config = dict(
    image_size=48,
    encoder_fused_qkv=False,
    encoder_inner_norm=False,
    encoder_kv_group_size=2,
    encoder_experts_per_token=2,
    encoder_shared_expert=False,
    encoder_positions='rope',
    latent_channels=4,
    decoder_activation='leaky_relu',
    decoder_block='plain',
    lr=0.0015,
    batch_size=64,
)
Rows from expert 2 of block 13 of the encoder, named by matrix and row number. Rows with one number belong to one neuron. Each number is 500 + 50 x the weight over its row's rms, rounded and kept within 0 to 999. All counts start at 0. Numbers have three digits each. After the name is the row's rms in percent of the matrix's.
# gate: expert gate (encoder.blocks.13.mlp.gate, 4x384x384), inputs 0-95
# up: expert up (encoder.blocks.13.mlp.up, 4x384x384), inputs 0-95
# down: expert down (encoder.blocks.13.mlp.down, 4x384x384, transposed), outputs 0-95
gate.118 075:515507504447477461478553464535530493518514449509497564526634502468510478387465440426481511488458559485503424486471515476481482626577574529522490555514522461446412548497532513519467453507346472539521482453484487448551514512487578534444471515479478540482476498442565570582581536494472421428
up.118 109:523503463530531503493485422524554448448566442508478555497568490529473479436518474429487503490563495486513455488511497506527513614537609526488534419471515448492416479427540508500449489475342485533499459509515500493528456461448623610455445388517478510507421484483503525615577474502524380399
down.118 088:499573513544366549485389475512593473516552539504490596496424589513446441435525567492534412454474522560473569490504464464475391465498520443454567452379513501454490458466466490529505420481503540450514472403553493529407523557440532489571551475600511465460513491515544512394498485517458448505
gate.119 065:471659506466550455483490439525574474488557445512532557469632478454571529492546443532549565596439492492481462478508546510476514512511553480505543544500494554478448523612474480535479503488587487493496474394523513456520590526395487370580512518464455473525498564576534439380444532477470491510
up.119 101:557548559493509470454519551410479509532557523494443453406472509521539486465453476465455387506502468498489398501543500517525537480461468519485442441503442474491501506504481528460541522517571496534522505505455504526475498507499395513508494604508545529509481325495531552530638491558512584681
down.119 094:502524563543417499516537469443510491451519502532535535438512482602571616548523482635470462503458477462528446523502479539473489503546432543479508445428587571541558452479485526544591511564509351574519603402457551483448552497614514444401482480437460515436503546527524543548541477469504431479
gate.120 078:502387561439515500495561549493406526511531554542501506484474509572487505483559507625509583428655528478499615490565452547484439400555481498472348425483528557472574514473539452514524557527528502501489460604532515577519472437440542509528605512516515372489507579570530532578454510500437563515
up.120 112:485548532482522496506455511589506457464506468491492601512548489483534492563552493520498469549499517471546536470521483528500532583430421406497514600476533516629442518510450513485487497546485443489507478501516452447557523489580556540514442495498492633528525512528448522541495500490498451418
down.120 093:543503513546429490485548441491527438502476473485508489447514496440495467478581452551540421525487563452536502481514438450611534535486398557554555503544462408468537517463479431533398552513569492532490549534456483536538483493520489565518441431436480502476464508527427512580516472503521502535
gate.121 088:477522448459513499462509448469515500490534572545522528553510549560478455536488467462475410515588457494550544492428489524492522403531491455542487411554486527541545518478518447598454503561501498496521512533449470516491517621365638502572480420540481494493441437466560515461415518443474541484
up.121 127:488508525522530511498457499544533481473496390458521433382528519462507542508538502644481630506413507509476394454512517470467496566513498503453549599487502450453346489461507527432478497465530544550496496468513535501520544436597439452478591538480478533500512577567472483493575521520513507495
down.121 124:521425547499465396450542513557522550387498463474469452436557526499528551471414577462475565538524545490471484446554484456427511523527485538471474590518478512434443501492587527498456475551434528535606510480497512608534622453478515501471562426588455507497495510487486449504589524454443527484
gate.122 152:539541480511493571551513439478497500479549493476547599550459503448458503553528470490480472573574410475470619515468510513487488478504463516565488472486477567546523538469448486605481582555502469531497488493469504477505443574413599560530558353530537426535478511395554535520426486476520515494
up.122 182:469422529558526482456507585568533503525430507454425479484521484580582567454421535437463575435409573467543415485557467488470500530495518525395488507548456389414476423612547490470497369461381519519511503520563479529498573414475471421460552565464443517493533528584432477525587568505490467530
down.122 178:501437571540487449424432483529568543469416473467382493493524512591571555487411586433444557459477515468581470432518510488466554562568572536474430575527502471477457456577575479480479466526377539493554504538618489519497568395496448518526466469482441487526522543561476522552605565540458510467
gate.123 192:497514475522532494488196520495518419454524498510511486464478486519470518491514489564487482454492505525489480493490479515499480492453501494490520485471507480515517516485509519478508478554500523515484488532466478501489475497509506497590468506511471559518505463507506445396518501455517488517
up.123 080:583671487463492500557501442482495548483552555416439489431472497449379477463519535494448486553379459560451422551449556495540408496462490472531607552517437465551469476506522554425549514462537515478493466607573480492510533547443495453480454496487490485526575393544489555428562553569478397586
down.123 096:564528397488434433400471448516514564421460460511589487551471587437440593484449531426516506486570471535494502433450485538453502439499484538487532432487554478559563465506532564584538454520555422536533515489531431415507446480473599518566549473486450566511522383421572507547430450508502499602
gate.124 071:488418510564527514480487505416465492525493490472554557591541456453451515509507525483456584660480470468519510490572502489484501615531417525506455678488503479509469517450466479458494573480470531511504542528668525505491527451436551504515508505490482522540627573461435515631449449497504593518
up.124 093:536472477548511547445528508463486506545530549498529441594614444523389488434491493506528563522586532511491581522549483546546557654522529549447451367469515587455399497567511444472504544538538514448461505480615466496493508529404566439458470388523500533458538536430478478565442455499545449417
down.124 092:459581433514545438486491476470520487481547594514481472529491498528506549433563510374461528462592540481410590483573411489530449427521469613427492468520537511571526512551486497487500540480491574486530449487536482590486512529514523512510511437433548507526490417442459451495453519526404459443
gate.125 067:447414453569517517526471512486463491484539471596516491487593519575452524448514506528470552528636526497511670489576475491521489455525524411474523393514528465479638461506485483493514490534534483470463522435533546437531404528486346448518535530542539409509435638632521535643420522469506574400
up.125 096:505512554478491524489470497524488466432508478475506436487518510441509482512465429452500424477525524484498609518512494532547520514480450455465477437429448433495503435471501519578493414533484501542504472547535486567475538514590499515553550469524484500494417370447517564356486470445478405540
down.125 093:473573493549523499478483468468460453626418448519380551496514461581486521573489472489449501547557422466529386574476509503568399561477514550451525421477525419502470492535424566547537498472571454504517579499570566546451548548433516501513441515428432530550509342474400553494451570505407585522
gate.126 075:529528494481553473482464487449536485518544502534463452470433531500524499539506546459496476555595575477438443516532510500523505423500476535581429602561561483514494468488451487526442527500489468534523500499481497429474590497478679508568409482485504520501540384489546424439513502524485560504
up.126 093:522431489532469450477560529420584484487456484496472438430344478518499520448520594547519451501573577530504451491446489454557560381518574518506482556512428465503396500465433528595511516487487504515513525546469475447522552479546593492531427492518537534488492349465576544392495535568427395461
down.126 098:514468462566477508503442453482550486447559464554586460513395456504439440516471473549512488476541533483466495445519502495550496543405560478496565579542449536477486562571437526539470533544421570469534516491479499514455446569421634471520499504536547529573505461543454602466427493487506496478
gate.127 068:489525500502515525459496509504480545517472499514560516493568534554519522560470537498553485572324496492476491512505483474444474551466437485578417536478503543591488541475505498477465496472539474515495513404447442545466470408511422477544538505487470440467488490596508580478349491505546646485
up.127 102:533528477475469508532485592499475495458475549525505557467450488570543515458469485540489314495446511518501472507460497478511496531408539587519483515523481621538463524524476469450530483504596482460501473521417441546494424406589494559494364458518517535459564385559483519497529477518489453500
down.127 087:489483426560432347483424515488481495565554460506486528534546553540481458454452494520529507548495489434494485499453480441650444528521544526485559466466531441512544520488429497453501502564460477425502472449532415560520636594431561496515465490456509507507468484398486508405541496538558561534
gate.128 189:490551463516499484473188516515519437461530519526529478473482477514480528519500491534460484464503497512499499496465482508523490493456507485481487518479473484494512524470517531456521497523498523511488492550474478491483456519526526509593451502516456554510509468490527456406506479468482503489
up.128 077:577400520541506470477512590528399513526514442537545488530538512581477493469472426488518499396618490482470616544548473440477473511513542513428508409472508481483444506455498480621560506471475526461488492543436547495509454452488531554537637508517513509508427528437509424569470544481506443455
down.128 088:472568498587459544629411480498519451531557494557583507499506429489465477561424556627516494429536500524492411456467505482491524584524558597527499574570496477452497523588548474533386406454520488520458466487560502460539624490598494475527527472460498524471450514488432526455516464473548458573
gate.129 071:491531490467486526473466419528431506490447457508481485528487450473488476569507471564499420488633472477485518493491491561484472522511515413482493480437571587530531503480522542382509519465533526485454520520656515556504490585499412515505515546505548464519638573473434546412453534500494518419
up.129 101:545553580517521484474491445568424422531488498468541518503511497541567527557528485586485625513481462476514488561525497492504481602498508521485444564518501480563460510525464495494486451510581479569448463493560446496523520516589616585500635476473522497495525627514415475429556493490491409607
down.129 095:562519598417520437493574531442491478508506489448412492505449506524480541517545633628510371528467484528435415544600466481566428479562468533508432578460456648614508532483500565510544538416502492351559452488473575502455515496533504472481436600489488492465643458446419499500329545523542493509
gate.130 069:556579488515495495500509636435377547522524537439517626455459524526540535465467520482471423401548546498537527581621519541468491523462522525466400424515456432489568531461500478531456533500585543478469463565385500563485513481517434445499479563479498581507578403486503560515612507499539673455
up.130 093:499522527479540482476537482423449495471458570493531494517536481467493498618508515464484650515379520490496453563469514495416503416531517630441464500433507467525509504535496518418494486534526585513482460517483478464487521494597492491520524389523548448450313548455541478449478555496518522482
down.130 090:527450442457501384570539622470521461485546565421424569586464533519579534437535446435517444568491568504476535511445461565482554559495533508516422456468433481484505412430469549471465497513502527581476481593456489524462545516544509505605589518583508493537487570519473576526494524516504476443
gate.131 071:512513499458554498491513423399555499481454454451482660547529457487504523557473399590472552542540546520495555538523485442536472590469439499495436611508522524575520512493482490406545474495491484516538508469533482497482539409419515502492472498500523508512549684443458531599411500482556413505
up.131 109:495506460513512490462513615479503532467490469452513608528449484493501520545513437448480567494459512520494499517500564519466455412528562470481460546483555584482496467450514524627546525452516501435523492533453504476519552353538511436432464442454514574493531503496524546486445489489579712472
down.131 088:497469514469568482506480473468463501484517450341529523537495509528562435565536457478505435483539598478434519529536503474514524471503532504453511530465365546532498426528502520560522517502318507463513507504555593450577455478545477463502620556507545485470471539451514502482545496470506505539
gate.132 064:445528484478504548445513418475402548524547420536486525617569485534458450576508491560490620456404532515449556484510466514470513616544462436509464546527600569651401478488528515604462523508565556496462478487664470559519526553519498681509560455583521533522446509531459434468540475526490522363
up.132 088:488544519493508461516501478479535523503506316494461516600568491530498523516480463599523580535471428493462532511527515519496466547473571461527644536522561524591536539458541471464486478462571466530466516391404495416524560497690537563527479409478555575514434544536467496451500497514485629562
down.132 091:383550494467541547478445537523486498446483450499588394510362521471569409438468509491536554558504474391423569455363537451485460527527448523445537497445518445428467520485527424553567502459561483484544578560521498455580492584521613535505534405587552444528506455581483377510563509566495429471
gate.133 059:472550551513499493473554413425412550494508495612534501491616510385476471531510541677482644567493565535525527505503456460505509598474501496470395643514467562494325480530518506522598493465570463496507471440450529512546467489538321533574541479506468598479639578492507468548514516553482578595
up.133 105:501549543480531490525540547506483490505514497579459527586414461453461494558499522438500480537356500484481583489492490486510457562515438489461369522488402464526421470518519550527463565474446501456500513487622534544481489623527475559468570560500477505480438499527393535521708546420505510540
down.133 094:433445522464492476402480483501490514439541591481522432434378488511382497578510429448487466438501563488539481456580471529501539490493484515487381511583449493452509525526486464510481451569577557513475494423405478494487447554482591529499490485591533424482513288479471535509433464479553514455
gate.134 072:522484502508545530470528479434446480511462495565559488447489472444438457488457456675532649543594428538427581512502474538460514466563546500592522499469600537537494499504504519503544532512618518490473506554491498517506532521474424586539542423521496470505673454592469408554537539500524573476
up.134 106:558456511438494513511498418498525503439532429530506426393557500537438518545457504460460606476604479478513448526570484451484455597498460564518633515510497441562496478491475493379500528506410522503494491448425503521490535500543473530421468385488436473502460409453581497492569466555496412569
down.134 091:536427474571559481410505482521485455503496478483489478565515458466514474516533539418457455504461448468473552515483533584593520545528482457479477512504493531555485449477473510457496554465513467500510440521461485431490542436554572461433574463427560465410542598485613458584574437501634461381
gate.135 067:502511451536489493525492549562537481499531561519470416498464479531513491429551532462501601510547473520502470487528501465509539511510527465551462514470474482448468476550483497600494538536498429503507487453462515440523490565451655376466585496518483447476489573551548501509568519540486490563
up.135 102:499521488479501450524484536467420515457501615583450524447361462472637450551435502444499449451485666494402440490515530495455526437492474442552503465501463552503479491460504515549514545463546499554459503555504495528471458592518600483548559441466505429515445379503390478440484549489483467388
down.135 092:468440526531426498500488574519473554456527505436569470424462470465517452429486470534543584565562530536491556508489486501452544551481490433599532489567449483475567445491537450542587513467561483534553433469475481519465554485512547502530443492519544503477561352423511548474415548405539522472
gate.136 068:491499512501530443478488435374547533411525477495519466488479505522481522574493598511502515466365537468490505467481472484423493471578461520501580459540531543561465506521561488533494507494544502560505445450511505603485593509509417588504460513482498483506481520445559442596519486495500417503
up.136 087:480448535496502566464472510421459537492485447585475515516534495532428503468474456498488530475560435513502649489503473567537496460467505519509397556518535511506566477502566593506452438501608478502505530524528516522437510445587389423559510501532475625542543577508534474466353467536498550497
down.136 091:422567527489492471454518436491596556530552546595460476505476433428548490493503458479502530489524526459495520475449567505504528546497534532510569498547490398531552455406561501549457545433518561538520562643392507516529521491570507486464478515507512529434529414555476464477442534436495521487
gate.137 072:526514509498562486514482474524530464490546402566501522385459483450466478531559446320547476474574534485524450502488486502528495550610492482450548341511440453485513485491515505509526474494491514471491473501517491519517480561547501633480426430474521419474444426452460521463590519487512417434
up.137 098:487507488531526535531510524541571498533433434453490480597483520439474496390481391538425378581592519508535507520520521575505520667439532442450580494530614573456399498423507578491543475490416474471457473511538561496467472458594538538461414483516490494570521512511455528497495530474526492343
down.137 092:551502561450500470570411469402444530427560492496515394440614612479508570574522482481452549571520614586464456450497451506453470527566483531509517491529614474519434487517470551528520474462432494416521505470483497487495560493469454452563405457492517488474595348512558458442577515478515533509
gate.138 066:512536520553541517475544512493383504510524505515534568487577522482597495435465495480487455483625478512512516566524565496505540453465454440447462368550474546451482482517506471585590483499544520503494477575511507556533465478593543631471481464523498573547416568531434542577526504570501414403
up.138 098:463541492523490478489470472507492492477479499468504404408586492433509505381529399412488468539586469482480458476477501476515517472447520477482589505514449504395479474567479522488484505520599578504504458562484497456499519606561441516524401485520460501489416480534446470481447523481495446470
down.138 090:463590621453506487514529443508494490516590459455576472610456435581587545429529526522605507490532465406500399552535568469452532449444548485499525580540496591500526562417537470554517533467532525478500605425573454512466404535531569428521504525408474443566467495454482584544472553548487399528
gate.139 070:518610425511462494520494491489430499577467489477527497418476501565533488461491491496536432475601611463507552488510466572493471564432538497492643617507501462456564541525487540473459529499622502530449513613562470515506472519470595432514391350561499451541472564533596543437393505501556400467
up.139 093:515501479500473511463531450491548483499478495471521361469479475480443523450489508506488500575386601533514418526510480503508512509495509576478543421496507479426512493506498535486454494547528553531487498445425504493486454520480485507498451482450484432458539537539509510596371527487517457577
down.139 086:470537449509598474513534506524470522467500488535520495503450469544506489598450561505506525430575499519452526581436402417517613511489477460541466480524477545480499550502508475540458486493522537503495530586554539550413478579467461508493463543580492508504412491513473489573484530570528624551
gate.140 071:483432524508508488463489439419414527480509475591505534382558454500568535487510428539518528512655440474472623488523486540507498347575479418493364450504529519561516547512502488535468509471530482476541491529655507484528535528527474522569499480517450528455502491543484438457415486584541543471
up.140 107:484611459516506499494509466486619520501529475422531528547447465488440478480511553398466484486469512501512424545512489462477546551448503594450605554440482544480443492522502497489509429491370527459508496425419502489504481415500517356421412512491517450478496525495511504458561536481478531664
down.140 090:576503586498517558543582439506470511517524522492398433519414540486485474527473447549516511547599531502538484474547459555588533525488567595479578518443552529488544449597498478549435486580538538546483570491451516439455502508432448580500492570482540494552433345456467453552528483522467427572
gate.141 181:507518528530514481446189531485500427487525509477534509484506480488524505514500505558464468487531486523466492507479520479549466508487514503468498478460473476511485522490520532478496472585477496520511485528520464519483515489541527525566502498532500539504479471485485473404458494450486490454
up.141 082:493594458451522506428478551370524495476454528483461587407440512516491463583527541433500502463453547560509472450498516432558490539428463527497696348470526515528550496473529469476536530485434476542529493489520431422444520546485487482528555424521435442476394518495429522457548490525520346503
down.141 092:504440436530579514526452499415559534511519438525489519567500415540507446475549542512562572544453529399399550525546583481397571541483463460551488468519581445531537419489414422593514471534484536516548438454557449483517492514512457543494508490543504453469493407501472494439425468493529589528
gate.142 184:505527485512523484453183496484517430489534490524534494488480475485510492519498498542465480480519458508445495505515490483529481531475512507492514497492492474547477543466502508481495507558496511504500501533499480505468510498512524472573494507509483532506523461461531454393453506450489511532
up.142 078:500591495535447548481544616539383490508486534460477553386573534571581472543491545555496438520448592481526598468493502507538499569430553549509605317451496418559608522496480493474562474460582553488469463490458496473452555440564382609599670460517525531457473505518477474491500515578422422448
down.142 089:589459500460421532537458446501512434463570504519521551493571448490491572477494566482439528499500517495491503475534434490566468563425453518510355513478488490492443540493537517547516530507432540485562542557575525463576493521540541534547504531544484539477516513401402488542419464566549482508
gate.143 068:495621524521541452482493548528521493494486473533475535455637467530466522504531503470496492514540457439523480518470521542505531642485475501501519383489446557457419523528511510448523491436618508498525492513445521524486568405649503573606382438516494486465550473485528491496473494463554521490
up.143 104:527537541529521510547453542568453500481482434528549385448377519460518518525467474569523448540554522536506515520409487489503466537492450425465473394473421583475403507505533512363498492532625482486479505564495518456471507464665574657556463475520471501475429436469501580452636461546518513537
down.143 095:507527497493503438494511533487610494398469535473469501523605533406517551462528558472446558464444502437472509549533462488506456416424547461416551508508522497538568493530532529518504448474486479505483537496438561504447525425441439493515482581409532517543487553461447517492439497546553478450
gate.144 176:507504508520514478433170488495491432494531505488545496475492464503517474517506534554467473487507482518490482514492493475548460510487523499489510490479464494514494534474503516483486495577508497513494479532516475534472504507495513477580480498517495539511487457461515479447481440456452487490
up.144 078:495581464472518488568577547442533555463520513430504491361602525466525544513491494523524509456491556524491457500431513503585544582317554506610670396497537553517540521563443499586539454559533434484499442487384466487502577495492437491607475482530482433465428438457431519454675511520483414449
down.144 088:496490541519497569558499525473511515594545448449584506504547470522423537475449528458519465540555511475521460548480468585439500450537499462538451500439554512563413539488423464485434485530502468497544496452575479518461509563460508446518471517440496522516432393437519504472549478485571485511
gate.145 070:487556465462463504543459392578552492533439452476533467593463521476385511435501442371503559517531457497472477474502512484485522461553612536480647530499521460428592508529485541315529471473493449510452522544398488528479478596378618369476568531508498556495474567480528496575567498531508411583
up.145 086:524438514461512437462468635436426513491472546449484535487531524518536492564515493561537476403586601454556543560580488473484528562442369516460394554515482517502491519519440403627495531592514486536460476564593591512526428501581471621541417496509484497516578481513469566433613478487495615474
down.145 094:469442472468507503554626467480493471521486588553444536521448500477549452560461518432520560521567574506513484437428537543585519517545478417533533551387577475500487526497560532478522446535545431536466471518457537533463484516499477557547524542400478529502524561442514406455452468574519552384
gate.146 071:516557547539434535512500444534497492526459482468540430609467483548517518531502502474515501547398465507545416486472529522507541471493459464411601500447524520539491470488543484568548488505470482492492481525549513519471445559444582609447481505523488485495485662540442469478570520501530424529
up.146 105:468588526524500471543475518489549502506511456489479499563574518604353488502487528566486457511434478489495538517524517477476502507459494469443615506488558585499541506489533515419470504509480458559456551532493504550523432479475501417458428522475499402451685545487402472365532530505443429582
down.146 090:534405492572506495543495517506517438490573432504477552542502471488435491532564590496405569480492474528589510438434506548470441519465461484470580465512512457472522507536460448497535515510581476459571394489474466537586434507565424502596462495436494536524632623483527521529462528501538474432
gate.147 063:535535525526490465489493468548512497498519501438540561448560500554451546495532465361513386458558435475432443459497546583506486512529530499516366521478452450514484483527498491489527525482532514502547507515359518541504517547508406477512484443494573412447532365504409447450600483547472525592
up.147 095:493649449465515482517474507496606482533514526443452565500435555520476481587555440501473482488420388467522440553487480575507527524449533520456588581479504541570429467511500498393498511496561509525460506481318538504491478490494453511398493583496462549467606494542489418467578512511412488604
down.147 091:583421556443463483396366421577478486422568517507419532487665537610581468598494549465565526504444477475532507618521488584614500468444489555466557516554459499531464454499447503501519449437525505418434544510633561484542501483495481550501518493501525632621425664501518537506551497528434477454
gate.148 073:527477525507507528480491491420521492454457503540496461434487524452502448473517396443525513394561457538446423460401493513494506404604520429504453499482458512482508476496481505602486498521548526526558492562556490508514476583379523480544434487511509465537354374452591464517549495464503480532
up.148 103:503620465452518507478470498484497513484503538584492465436419492534545479441510580597504559479506572496490422489639507465474538512480473512489535468482478481487489508461467525600494495442575485512496501454456505547518481576534361569556557424526491391489508461537498497482559515536514382533
down.148 090:490494406593485592481494489441558527470539585556532528458363459443476448437488496490624532530602439510483390514578557531510473444490592439488475511554508516499474554545552518419477508490530428581504420535527534498508480460529495489542497537523523523518448633472531477498566421490462481555
gate.149 070:450368485482512521584491538533494468435513541510491459597609487515440484451521439529528530463473494521481476486525535568505544471546468464497510452546574495488549472503533426418495530452477497474469511572420517494524465537357527463540507498473500448505527423441455509421494477535510471422
up.149 097:506599532499461434476453481534578457503538473507478557462556491501461542463528533461529423507611441512500476525457534462450463523441551533440460552473390459466477529499512494599530488505500514542506522453474454465515499460482465407543531491539484473509435458564559487509556527502461492589
down.149 099:635464515479484452529607497491490502495500537475489401480486518538510505470429494479569535452478493401504460496592532552418512499572562478484499555552436546489470402443524503409473504519499460474485565492514549511460560503454479453510490405446531507443558316523496463556393526505533488371
gate.150 077:541366524567520544491485522384450499496495505587520499516469491580441473483460476603491511522618477489439598460494520502533500580478497530521422535520501604497436478490463529404451502535528508480516497536599495485461436370455508573529442498533445468527546504451514481552562543533478637458
up.150 113:551563518471516471445468497503505491507540570473525483410459502486584512513491566451488415410533510455476406540505522496460557478486496476524546513485430440532559521477524454570513502529487509493519516518421500521490585566523397549583431420546480453493531411545482540444448491484548445438
down.150 097:515501556524518473378467572478535443531505404451427406549543494529495429509519576389420509498458475450502496486489513443439537501445476427492425491453459522627485429507527485633487468497509576485478464480561465406505545504504521540544462487494520593542551410396541551545458446519506549550
gate.151 069:466464548486498444537470501604477505516463476479476508616528529520515488593472504492502525579388539520522551508467556419535498388527433472522399548488518551487484483508517557563456474444492437497476500451609525508444533583422513576506467532513523522513646502470412534467461537512490714529
up.151 093:532635463543512511459494525482632433472516490522445544357463519509470539484504554509538534432533484501548439499511480543555503503420518520507576494460451438445493499529518475500447529514485553507551523561337533421525473391506514480461584433533499434492485491495455449577505469509460396484
down.151 095:504517456517534481507570451445474551469507537556436476529496544494589471581557473424488558585603428521414472450492496511532565496526451501473496552500465546499509518527515543450549530558554474566468475411532513512569432499509611510471520438378547469468441629498616524448569475497535510512
gate.152 126:433532464522614588581477477496506388520553478504543570585473508530466514528532469495512503511471428507492534575443416532542540499490511449542593489477484533539520536453420471533559551502492560469464522551474463458486447541532585566549526428446513479493520503397553546536467447460550547511
up.152 231:584447536495415420426533522492475588461434491443456451463531475469547538518449581468475484469479552468478447412621568467444461489504491577440442493535516431472471439558590559442453414479526440532558457457557534511549572477481451416444496569522479528549451543601458444472548562500442445476
down.152 308:528454581453490440400483461522549453517497470474466543491502529511554444441444527446574537546513488555570462472500563521533564532558548501499431538554518508453417492559523427509518412554461450476525558516560478546454568440436504526516469403547503476453540474468522604592581464404503530451
gate.153 076:536451536528549501508569508416498486511471564560508570497482502585489508464480556566500488513587490491482538530551501498445481483536447535500517477443565486508605511493557463536466490518394482506544522426483473524532514506558444486569545558511499474492482683519561490615420547500512588462
up.153 098:483464469467435479493508532486543427477545516556485573499428478552484499458502498527524299510711475505482474434509487463434479423537544507563505439514476434538639540502492480508487489533377533502513468508398475486507537552572525601567362533502465650511454582482584552562392502519497482428
down.153 089:485449511541465518470388517562440472601539466424533510542503579481559484535481456426485520516485471506524575516456532541479457467596505522455543445531476522478480497589511506448451505526417435540575501505458509591372528512494474474494479459434406580532403518603437456596439517442352474517
gate.154 185:510518486522505499472177526495490430441559500519550503479464474506498487536528487536472475480528501505446486505504498512501490489466511492473505495491491484512525533475519520501492503535489513521497485568468486506467494489516513519589476489493489532527480460497534457410495489447506488531
up.154 078:473514543524512463534497433467510517548468494556496446485349542446475541449563516481483294498503487494466357476497497464492528499522437472533506607469465475459479458512508546415444536524389541412523553544436492491513512592425526551538472488526494501518625405452494485477574498566452541586
down.154 087:576507594447500465527411479498466392463548503471515542394458489556504559504560495565464496491562544480459521539562542412485538596503566352474518466521536479459477511456528511446423572473428526453448518581489480469420486557452536507435383487557543452504559530503545464562564473550551459478
gate.155 079:468525572520512502478508572542405524499507499481521510491518498597537499643492502484516505419582448490505557550530584524484535439516549404541501483502501541590593498484520477494499489510487518525459473556576528532445627459567590619485524446481530471481477564536458483456481445524494472487
up.155 096:484457455561517518498531572459454486517485606480506478532490474541499506510564532604509455542483562481502564504521538510573546471488426461458548410542582549507527504541494520490505514551535497485494510554542499503498459477576534559444492505462471587492518504522450518416408507491494434465
down.155 095:545563511527459518444540598466505452503456464478461531473590385556564619476557470490457551596519454522536431511507508488400585504513528414487425465510468454490510525462495387534422482580592535521472497500447421469516558507476431448425451460468533540575543689584515478490455496482560464463
gate.156 187:496560472507525501479169498492484441478504508530531501486489472504490513498524489526463476458528470521485479513477489508534480492472515490462501512490506495519519543468480511482505494552497512526486497524475468495479469494498528496583494496516474516521494481465527483418465495478501481495
up.156 082:512467471522460525482460471530560514523443425395554540578399502452385569533509484482492539536433653504487419505413433546533457550587598464532516522525588546507437501533541480397463464461479518516503505480527480538512480541458530484380593563516491618521499609438543522460418487504503469508
down.156 086:523501470520461500447559539571565459534406538459516514464491568556460540519487535506491505444536516493515574523488518508478533355444613520535504412524503495519497563537547510530353563501568564500482458442590474531484482430557554486521501567563490489554510521513511495490519575471599523518
gate.157 069:524504586460500467486448512503433493481436401443554593518507523461511473524459510479557576540454530508471513506484481441500468550500489480473411534497473423518503508527473509500497523522505465472507497453580521453514540503439590458540550583544498661536538532541453510482593486502469595502
up.157 113:473761501507480467501504373422474517547498463506468528470510499511386493495506489456470482614523465518522426460424504468472487573543518513458550563460513524446359462505513552404522480495548495503491512463617479527522545535387649446461490540527502540509598494512582523409609485507489345445
down.157 091:452450525507522509531562469462515590576513503537521489513531532497454447506461531432434543485449512532556579427551499468512435536508452494493617547530432469488506539500436525494432527554538463452485508484661498546501546471499556537578566536481520361530423618474498497458537445492486525449
gate.158 077:556515465525484489494500562556365491576478491491507535384548534467623537551534436550508485548433489469514497555519538515538454450484484422514381467544411445510502511516512506452535517482557531478476498508493507495486589584631439611556455505497467604521446429512442531390364491562526562466
up.158 105:526501506478495549509502474545547498468422524464495448546643509531475514414512472377477536482546471482435516487530516520488520482477542474498548477449466448406607509496498486542518494493429508507458506430417492449509422507332408454423631493484506408458413363536537471416624494485493565501
down.158 090:541426464509507418445571502409473458508510427516555591636537497529434524530476387546501504575448536447502526479438585393520506586531410480488497493569510529445457553474391481531517472420556449552512580563471493525549511483515547465470571510585443569534524396496490559470543426478545531560
gate.159 065:475482471500461462509536436438502566559509414496476563539543489461561473477452488561506444539498516497496372458591582559495481523456478405491544539552613502600452512479436523623569499495460519505473498383415530442568549483558446662487481503491527609459395643528468496416445487551475556420
up.159 110:497401503507500490479488493472499494491540536532492524504553485527565476491491438513485549463467484463456566548575498515468487371471459459552517486474614459540623487503518489589522473492429478506443469493436499435514530489515436560513521519494508536500379527526496488549380504480503540499
down.159 088:464509489502534531512395569516499456544559527547474602438497516524510477510584489435457487481567498473547488438517510441560517523475588499494446481429546482575528576478505537498471577435482511552494497523344425454498560489415552496535521531543534465566520524491487524598513531453557496426
gate.160 077:594436550515495516538520529412446523525462590453510526532555494509567481630487519523529496458396493476523506463525492475525481634478380500440378544470454540589436519506473512521536476501542502510496537581542462540427498540504468541479404469527522508517483600498442462577500540504520601458
up.160 094:475478545515465483478494423577601506505497538463482480503463505436479445487552442449489491483469467433510424499438488484508466505590560496561420648498460490541440445493527494492547514459496489550534479533535508511540557523577574651514466517487467513517551412358500546489440505497470433536
down.160 090:490434551420487513412474510552465601478493474563473471557484449584552539466532482370484457482526440449465498548488530486499548390534488575550496490530513566448508463480461487428519520567511431591569476531526488506515507552386549471512562557475553472524469470477472542411491533507434487534
gate.161 184:492538491510518502471180513492520432458527504511527529468464495520463497509522494544473476461508479524479464506482484517532503490456497492474519457475479482492519533469488525475495497553499535508476486542464458498474474488496528480597479528502490529535486466471524463421494471438512502540
up.161 082:491540496499525528498549435484592538536498437438486491535414484403417505539516511467520502566426516530537344511491507453467564593475438436440481578465511629497388594477451523442483516466477467516494524482572485459539497573495499439478444572551487561454471584544535531430511498450424514573
down.161 089:516550459552491484565473426572458444527469535490481550525519555515376541496559469428443463515501531429517426441574537490508521428459551526467599390519464516556473496490500534468515528540453510507529514545529513495474459485354529495463552550532537533569592507459450547518482469495482553533
gate.162 077:444558559548453493473492534460487508513557532496497535521529456494532524476593534418500370436649470467472445489498534524496471537466467511525414551489499439462540555467513524601454511488476481496475489588634478500517486448445527438482531405491474522486383468533517491489474508522450445478
up.162 101:502419470474446459521509543513390472508528492526526521457448492523574485516547467638525543438584561522520551487591511503490498517460474499490547394483542432474596453449457505548514512526599525468493502585415521470514434590654465578479548465475587451479446596495484506566515475504492439458
down.162 087:573498439496551408532468460444429509517507445575552377475547507416521455517489543533577596504479534556533508525573451489523474552494447505523612419513485518447501454522540478537447516540505468477477481580507529497582491425536530477566512513523499485424474498493399484508518477437497445521